From a checkpoint of a small self-supervised audio encoder (BEST-RQ).
Model: 17.2M parameters, log mel input, arch conformer, norm rmsnorm, activation relu, moe soft, layers 8, width 256.
Training: nadamw at rate 0.0011, batches of 64.
Data: trained on telephone keypad tones over noise or synthetic speech, 39062 training examples, 12.5 epochs.
Rows from block 3 of a small self-supervised audio encoder (BEST-RQ), named by matrix and row number. Rows with one number within an expert belong to one neuron, the router's apart. Each number is 128 + 24 x the weight over its row's rms, rounded and kept within 0 to 255. All counts start at 0.
Before each expert's rows are labels from the 100 clips, of 14976, where the router gives the expert most weight on average: "top examples" is what is common among them. Only what is clearly more common there than usual is listed. The data: telephone keypad tones over noise or synthetic speech. In brackets: how many of the 100, against the usual share in percent.
# router: slot weights (model.blocks.3.mlp.router.weight, 32x256), inputs 172-255
# up: expert up (model.blocks.3.mlp.up, 16x256x256), inputs 172-255
# down: expert down (model.blocks.3.mlp.down, 16x256x256, transposed), outputs 172-255

# expert 15
top examples: thin (high-pass) (95 vs 12.3); quiet level (94 vs 28.7); white noise (83 vs 17.3)
router.30 [ 99 109 136 105 113 127 118 126 100 151 125 108 146 132 150 137 100 164 137 124 151 127  76 149 122 149  90 124 146 132 144 145 112 132 121 156 108 152 114 162  77 108  83 114 144 159 110 102 133 114 111 117 101 128 113 149 148  94 133 143  92 164 126  87 105 152 104 165 134  94 147 138 151  92 139 156 118 144 139 114 114 132 155 159]
router.31 [145  88 154 117  85 132 129 177 150 143 126  58 136 133 126 132 119 155 136 139 136 169 103 108 142 161 148 152 107 109 180 128  57 145 133 129 117 130 106 141  96 141 139  99 150 169  99 125 130 136 139 140 140 103 129 129 128 127  99 113 124 157 135  93 129 191  72 142 137 109 139 151 169 147 129 175 104 123 166 163  68 119 150 132]
up.21 [127 128 128 128 128 128 128 128 145 127 129 128 142   0 127 129 129 127 128 144 128 128 129 128 128 129 128 127 128 128 128 128 195 127 129 128 129 127 128 128 128 128 128 129 167 128 175 128 103  87 127 128 128 128 129  23 129 125 127 127 209  65 128 159 116 128 129 128 125 128 128 127 128 128 127 128 128 127 129 127 128 128 137 128]
down.21 [127 128 128 128 128 126 158 127  82 128 128 129 128 128 128 102 128 128 128 121 128 128 128 197 128 128 128 128 125 176 129 128 128  92 128 126 128 129 127 127 198 128 128 124 169 168  52 128  66 128 128  82 128 127 129 128 128 113 128 128 132 128 128 127 128 129 128 128 126 128 129 128 128 125 128 102 128 128 128 128 128 126 128 128]
up.22 [128 128 135 140 128  94 127 127 135 129 126 127 134 125 100 132 130 111 127 129 124 123 139 115 109  85 129 121 133 137 104 112 130 128 136 153 134 183  53 115 124 116 132 136 124 129 179 130 126 131  73 128 122  96 128 127 172 128 125  95 129 120 127  95 102 126 134 129 123 128 126 124  91 172 128 100  47 122 131 127 124 129  90 127]
down.22 [ 32 197 131 107 131 133 129 132 123 153 133 128 118 129 132 175 121 190 119 146  90 127 199 143  86 133 128 133 134 103 128 129 129  45 117 129 128 133 164 123 134 127 147 128 141 142 123 129 130 133 126 117 122 127 159 110 131 134 132 150 124 129 125 129 129 130 121 132 111 132 123 123 122 128 128 121 129 175 121 121 131 168 152 126]
up.23 [127 128 126 128 129  80 128  52 116 124 141 129 131  46 130 129 138 128 128  75 122 112 101 128   0 106  29 122 128 128 128 119 128  86 102 148 142 110 112 126 127 127 126 132 129 126 130 120 114 133 116 127 127 117 154 142 136  62 128 128 128 121 127  98 128 141 145 124  48 128 120 105 192 133 129 129 123 131 142 132 127 116 128 107]
down.23 [129 129 138 130 180 122 128 128  11 134 178 125 113 128  91 146 127 136 129 131 126 125 129 113 129 131 143 129 127 125 129 117 126 142 126 145 133 127 119 150 127 127 173 129 137 112 125 127 128  52 105 127 128 131 130 220 134 131 131 110 146 125 132 137 142 127 132 127 128 131  76 128  98  93 129 127 143 130 129 132 180 122 129 175]

# expert 1
top examples: mains hum (85 vs 17.7); thin (high-pass) (41 vs 12.3)
router.2 [106 126 122  84 121 108  90 111 156 153  97 117  95 131  87 127 125 117 125 135 112 143 130 121 139 110 148 117 131 114  93 118  92 107 135 138 116 117  99 102  47 115 113 144 120 182 156 128 131 119 111 133 117 108 139 131  79 119 144 135  91  98 149  99 111 154 103 111 128 123  71  79 161 130 111  91 122 131 124 134  99 113 131 109]
router.3 [122 133 129 100 105 134 105  91 135  99 111 148 166 142  93 152 133 108 150 145 128 151 103 121 169 162 156 125 133 129 102 147  68 129 138 118 132 120 155 145  89 113 129 127 136 154  93 157 130 161 119 147 147 139 102 106 145 140 182 103 146 147 174  89 157 181 157 117 115 104 128 144 100 115 112 122 132 126 150 121 135 129 183 140]
up.3 [134 131 116 124 123 154 158 161 144  99 189 134 127 124 126 125 115 143  91 136 140 132 141 120 140 136 131 145 115 124 132 123 137 124  63 109 151 124 123 118 126 131 137 121 147 205 108 105 104 155 130 125 147 146 153 113 120 125 136  86 105 142 129 100 126 113 142 128 116 135  81 137 167  73 115 117 126 132 121 129 152 145 219 178]
down.3 [130 146 113  97 132 120 167  96 137 132 113 131 115 128 128 115 120 154 129 124 109 131 127 128 142 124 135  89  71 165 130 105  86  91 130 137 127 141 136 129  92  94 177 132 127 132  84 130 128 124 117 143 132 131 116 129 139 119 111 150 142  92 139 192 149 151 119 127 129  52 161 107 121 173 131 134  92 106 158 138 130 145 133 141]
up.4 [127  49 135  71 122 125 133 125 128 127 124 125 129 127 125 144 136 129 130 127 126 131 125 126 124 133 128 127 126 127 126 125 129 126 130 128 127 128 129 125 123  76 127 125 134 126 126 220 127 129  90 129 124 127 127 138 127 126  26 127 132 128 112 132 133 131 124 129 129  74 126 129 115 128 125 129 131 129 129 132  98 127 126 128]
down.4 [126 127 127 217 123 125 114  91 130 127 127 126 123 151 133 127 125 130 131 125 129 127  76 129 133 128 127 127 125 129 125 126 129 127 127 131 128 128  16 128 132 132 129 170 130 134 127  46 123 126 129 125 126 129 128 128 133 125 130 128 130 131 126 126 127  50 126 128 132 126  31 130 130 129 127 134 134 123 128 131 128 125 127 129]
up.5 [128 128 118 128 128 128 128  92 128 128 128 127 128 128 129 255 128 128 128 128 128 128 128 128 106 128 128 128 128 128 127 128 128   0 128 128 128 128 128 128 128 128 128  63 146 128 128 128 128 128  65 131 128 128  45 128 128 128 128  50 128 128 123 127 128 128 128 180 128 118 128 128 128 128 128 146 128 128 128 128 128 128 128 128]
down.5 [128  90  82 243 128 128 128 128 107 128 128 128 128 128 128  62 128 128 128 128 128 128 128 128 128 128 128 128 213 128 128 128 128 122 128 128 128 127 128 244 128 203 128 143 128 128 128 114 128 168 128 128 128 128 131 128 128 128 128 128 128 128 128 128 128 128 128 128 128 128 149 128 128 128  99 128 128 127 128 128 128 128 128 136]

# expert 4
top examples: speech (99 vs 35.5); number of keys: 2 (33 vs 10.9)
router.8 [143 125 125 122 167 154  89 156 129  91 121 123 135 142 152  97 103 112  72 111 153 108 151 129 156  93 132 158  87 111 145 140 149 126 101  90 128 149 143 190 127 135 119 159 121 136 145 124 148 104 137 175 140 113 143 173 125 121 134 117 110 121 156 149 168  89 129  86 148 165 141 142 141 144 120 138 117 103 125 121 174 130 100 124]
router.9 [148  95 147 130  77 134 147 116 128 120 121  98 119  89 100  98  99 136 139 161 112 100 155 127 148 116 122  98 123 142 116 155 112 104 105 111 116 132 109 105 140 145 160 122 106 109 127 108  51 171 125 140 144 141 107 140 110 135 132 130 151 140 172  71 144 140 153 124 113 137  76 109 136 127 124  97 113  99  81  98 125 137 143 123]
up.3 [129 131 130 130 128 128 128 128 128 110 129 129 131 127 128 130 174 127 155 125 133 128 127 127 129 128 126  85 126 130 131 128 130 126 130 137 129 130 129  79 122 140  75 129 168 130 127 134 123 126 126 127  14 127 177 130 129 128 101 125 128 127 126 129  71 149 125 132 130 128 130 127 127 128 130 129 126 127 130 131 121 129 132 126]
down.3 [168 126 128 127 129 130 125 127 128 128 129 128 127 128 129 115 132  92 125 127 106 255 154 121 139 127 126 126 127 144 128 131 129 128 127 128 128  84 128 128 128 128  65 142 128 202 128 130  98 145 130 103 128 128 127 128 125 129 128  90 124 128 131 126 126 173 129 128 115 127 123 128 128 128 128 130 128 129 128 128 127 111 125 128]
up.4 [128 128 129 129 129 128 159 129 129 127 129 129 129 110 127 129 128  61 128 127 164 127 127 127 129 128 127 128 125 129 129 127 129 127 129 129 128 128 130 128 129 129 129 129 129 127 128 129 143 148 118 129 128 128 129 128 129 128 128  95 128 127 127 129 129 127 129 129 128  50 129 127 127 128 129 128 128 128 130 127 119 129 127 127]
down.4 [120 131 126 127 128 128 128 128 128 127 129 129  39 201 128 128 127 128 113 128 127 128 128 128 127 127 128 167 128 128 128 128 149 129 127 128 128 128 128 132 149 127 128 129 128 129 127 128 127 128 128 128 127 128 129 128 128 135 129 129 128 128 121 127 136 128  37 129 127 129 128 127 127 128  97 128 128 129 128 128 128 154 128 238]
up.5 [125 142 143 137 130 123 131 119 102  19 123  73 135 127 127 153 185 123 145 161 138 126 127 133 139 121 114 158 138 132 116 141 113 151 122 136  89 133 107 132 128 146 133 126 132 146 153 119 123 128 122 141 123 111 134 130 114 123 134  76 143  63 127 114 127 128 122 164 123 124 136 124 115 117 161 147 121 109 111  53 131 119  38  25]
down.5 [189  77 149 132 133 128 126 145 132 128  73 154 152 115 130 120 134 130 131 151 139 133 136  73 129 106 121 157 127 143 127  88 128 117 135 120 130 102 124 131 118 174 125 159 144 112 137 132 113 171 124 109 127 156 119 107 134 125 132 118 151 111 138 120 126 131 148 126 129  93 119 130 125 141 141 148 133 255 157 122 130 132 116 136]

# expert 8
top examples: mains hum (50 vs 17.7); number of keys: 6 (48 vs 10.9); thin (high-pass) (47 vs 12.3)
router.16 [139 144 109 120  96 147 128 136 138 163 154 120 149 161  75 104 126 120  96 147 159 142 137 147  96 154 140 133 164 120 165 127 107 116 153 130 144  96 102 147 120 117 112 105 195 139 137 133 136 104 135 152 112 115 177 126 112 150 140 176 124 139 140 181 143 138 115 133 117 163  76 119 128 162  97 113 128 109 145 117 110  72 145 111]
router.17 [ 93 145 106  83 168 145 127 129 124 121 134 141 163 149 125 123 158 169 130 116 119 136 129 120  85 163 152 107 145 123 114 145 117  99 116 125 143 149 153 126 117  93 109 143 110  95 143 170 141  96 117 141 169 136 123  96 134 130 108 158 138 130 135 102 127 133  93 131 150 134 107 125 147 128 121 102 127 117 108 135 152 136 134 145]
up.3 [126 107 130 120 134 127  85 112 128 129 132  27 104 114 147 121 181 101 131 104  67  94 155 116 135 130 146  79 135 123  20 122 179 146 149 125 142  93 131  96 133 127 108 120 116  95 112 129 137 159 152 130  84  91  90 130 103 143 112 124  50 144 142 133  84 170 153 118  96 119 134 145 143  84 131 110 129 130 124 127 101 134 112 126]
down.3 [149 148 124 171 111 128 128 126 129  95 119 123 145 101 111 136 122 133 160 101  60 187 145 128 130 175 152 126 144 141 145 138 128 129 144  87 118  95 142 130 111  79 108 107  75 156 115 106 124 132 126 153 117 132 126 102 110  92 117  83 108 124 147 128 118 128  34 132 181 141  99 120 167 107 110 104  89  91 126 153 123 110 185  35]
up.4 [128 128 129 128 129 129 127 117 130 128 112 128 171 127 128 127 128 127 112 127 128 128 128 128 128 128 127 128 128 161 128 126 128 128 128 128 129 128 126 128 128 147 128 128 128 127 127 187 112 128 128 128 126 128 128 129 128 128 128   0 128 128 128 127 128 128 127 128  52 128 129  44 127 128 128 143 128 128 128 127 126 129 182 128]
down.4 [125 127 127 215 126 128 128 130 129 129 132 132 129 126 128 114 127 130 159 129 126 129 127 129 127 129 129 128 128 126 127 129 127 126 126 128 188 126 128 128 143 128 130 128 127 127 126 128 127 128 204 128 127 127 130 128 131 127 128 129 130 129 129 127 127 130 128 127 127 130 128 126 128 129 129 129  87 127 128 128 191 130 127 130]
up.5 [128 190 186 127 129 115 128 128 128 123 128 129 128 125 111 162 129 128 128 128 142  93  97  88 128 103 127 127 125 145 118 128 139 128 129 128 128 128  87 127 152 108 127 129 128 126 128 127 128 129 127 131 127 128 195 230 128 153 129 127 128 128 129 126 128 128 130 151 122 126 140 123 129 127 129 127 128  19  92 127 128 128 128 108]
down.5 [156 128 101 128 130 152 153 124 128 115  89 114 128 128 169 128 127 127 128 126 128 115 139 128 128 128 128 116 128 128 128 154 133 105 128 136  77 128 128 130 139 125 100 127 122 129 128 128 128 145 128 128 128 124 129  86 127  52 131 154 116 113 128 126 113 145 127 129 128 130 128 197 105 128 128 120 128 129 158 133 115 193 202 128]